From a checkpoint of a small sound classifier: 26041 training examples.
Rows from block 9, named by matrix and row number. Each number is 500 + 25 x the weight over its row's rms, rounded and kept within 0 to 999. All counts start at 0. Numbers have three digits each. After the name is the row's rms in percent of the matrix's.
# fc1: squeeze-excite reduce (model.blocks.9.se.fc1.weight, 32x256), inputs 172-255
fc1.0 092:519491521513523498521467435554496510507527486512526497515482529500495531483545504470506492512475513500450470498504478508510483504519541501504489551478501490486474498497528511465519494481475530503518507460467497474486478494493518517528488507474511512494
fc1.1 070:509477496459492531502545552517482508474521480533450463503474515458532525530496488509509489518491488499510486483522458504482478498483494518496530504467515528481522499535499509492461501497529543508494517496484498542481512482543474509491537491495520461495
fc1.2 138:493509515513480478479526487510518512515531494521555493480487484503509531493500536499534512511491467517541473480479499489481540517505466481502485590524502520502482505495483504514503524505488488470453493502502510510504486503506491514483502514525509503465
fc1.3 132:516529533506516477522463518545551542481495474513519531477510490490516535501501463473539495508497504491530476505491514511486478518500514534506514503520523498539474485466519505527508475489478495499489463468466481506481482486520484477499499476485532506518
fc1.4 071:438506511487501528531544512472495503560550472508490492496487538494504520520484494525471496507528516515501494499565458487519475496480473486493497526519501507477494449488499488522486470460489485510492495514498532479500496531511562477484466495496509518478
fc1.5 094:502499510500511480491497498503503491485509548504523513570507487475502517528464559526504521523498526496506524497519471533514480486494486516524518502541531561509524502480487462505476439494504491478476478498490506546538507515513513507523511571507473508496
fc1.6 090:489520514485453464487510503515515481485504474489529453509469493523495484501530478466514516558496518542518505489492484552484531485485527520518502506478473523510501506474522507497467500443565476488508513536523510484512509529500458492465484543481491526485
fc1.7 112:506500454512492511531482483456470499502493528499541517518522475491506535506489477512506507515492525501487497516469544492494480503483541533525518458508489515528480517537500471488519466523507493485474488516484510466485513523484521491497512562551506493542
fc1.8 118:493501507520525503514484496504511487462476512451478520524495507547479502471477470507493513505506501522515530530495493472467510507495547492507492502475526515483521448469512491526496493535495506525508508504493469538491475528549493526484491472493499499507
fc1.9 120:499494491511480500472497482485466485486513472489524503476537488481470522547504492509491464532502541463474448563510474504503460495499520488498512488478504534481517550500508475490515493488515510522465479543498522525516473516495515515493486525487472492493
fc1.10 070:511550483523537496512451486508470453506470489514488485484485499513521491538483476512499448494496517476517492485529506490496489497496548491526532487464497473535498514510521499504525501488493458510521478493488484520489506487502485534489500509515505470496
fc1.11 076:489520525526494488492481451445503484525515490478506513451498515497541523535514491486504522539517534502488478514501518489464519500460543522506512475544511484525487539519521496491488476553457492502484499473532524501475475478515504513448514485474543529513
fc1.12 094:474517496490508509453498512455526505513537515531447493497507483475498479530526519482498497511516520523498502504523546449470456493493540530483483527564494551506501517518514476528517486510533496528519509502501474520493510472507545504482494500455483440485
fc1.13 113:500505529495504428498540506501545469504493525520537499514489522553505517498526512522546492530515492527539492489492515509489534465511511472462454522482494505542488526509477512518480494490504474474514510461488477513525472441536487535505493521470516500478
fc1.14 096:524477494527536516532497526493506515502465516481496492524503520510487501497536504494490520518489559475468504538494466511497505488501564480515486509468528507542528457495505500491473471509483552501534513502485515520501477544462484488507527507515478454551
fc1.15 123:516491518508516501517511499505528507505508503559503496497526475515497513487499498477546499506492530488541466483510535489509512525495590510514520463511477498514497536471534506504509511534481546539571510478474454514521475506498494515513493491505521541539
fc1.16 120:492516511485526534498503491501494481495518550490491486558490470514526488490483528484503510499459497517539481500522482510494564507560549534495510522529470535510497522510473469506528487511489533517545511517513528552519459546535501499506548529532500485555
fc1.17 088:535481505482503510478506490527504521490486521501481466544514486524481476490485457508538511442483497522492508530510511522511491486500507507475463474480499521461516460503517473517523542522512522558498517528484535535498519500495504505517489556455509491485
fc1.18 071:481500476543514507503562500488488503510470467478464543530526508488523487535485514512498495506469470493513533490529472483510470525478494487511457454530497509506504492481513496564540458490494498508497540479526551511510479502463492495479546544466510476524
fc1.19 093:486464513462485455558529526470495490528510499496466489524515503510506512468496527518508517497525477505458506496504508481469468482503519544504541520508483489470463487490451473532496495516519483443512535529509479465524533507493491521472477485460462449474
fc1.20 092:453484508492534487515509535467548524492541522486436477528490487499510546557507487487468474502512519485490502533484533499483526499530570561515488509518496457526515493490471503496502517528517558477535476519508507513514486495475535506505500524494493486481
fc1.21 084:523480495517479505489491490465501514496469498476526506544512507492471528528505416496451492505498529480494505503491512518497465527529522505508537487519503531510533497474496516511520447519545486488516481529528470448482502509484518494490453535492531464526
fc1.22 083:491499500525454485463508503532533496493491492565500520529483527479511498479493495516512485465522486529487546488499501463475500476551529476484491520466470492517517507531493505506500484491539473504500497472457464542511479490455532510461483448508451473474
fc1.23 077:507481501515478469479488495492442471546505500511501491505532513478543511542502543479525495507472541512507471496514494466487549488496460487503485502489544462476535487516511457517492506453462472511463488524520473511529519469557508471512519442490463480459
fc1.24 124:500475485497537488525478499519507483507489521529477503483541520487534496471475510507478491461536479525486550521525502485520508508484604541496494504494463537514529514489499499497514524501515511528537451515519529446460511468498500467515511503485479514539
fc1.25 091:499494480514519516524499447516497499508482485515486521475497500496502532519501499492479476494521476507493509489532476513517529522498430510505468511467510490500463481481478505499501519488480511510452493464526495582482499499536490480488506456495478495478
fc1.26 092:500507485505507518486511532472451510482494482491494500512472504482513535472496518486499495490503519519515493523508488477489510504470530491518492489492449494520522532496515511478487474472490530513557541497483525542500522493520516531479483537526454517459
fc1.27 087:525521481513478511505493481526495486516470500486534498516481496481496547480511483483475528491493551504486496437482478530508573458569489526504492483513485548498485483537472503520474480530511503493487520498509567515502502546530476502507499511506547547527
fc1.28 114:461515506473494507464503467510517520481521498481514531521480500468509517520508512510481493484469536494491496532513456512527490547481513489488504500522499524527493525508484477479505522502513484512455487553472535568481509580493518481488531561529496486493
fc1.29 063:473470499525502469482528529459516460523507487467524460480522483464481467507494477497504512472529548482500464525502494512559518465474527511506490464524465499460485459474498512463514542491490441496520537508468486498491490487507522502521513507458512497462
fc1.30 114:515496499509495479516480507492509534498513556516455532478559521490552508488448519505497488482521489490523487500513495519491479501504550503483473478479501552555527541476514477487491494534515520472556521471472514483526485533487511514521542466514520527539
fc1.31 131:503480535440505520522502505522558492488516492540444520502500480494516542506509483495545517492504503512531522447464454512468483518483466484513490531502523507442486476546528514514507468496485480484526451503453496481473512470470509488523505452502497511478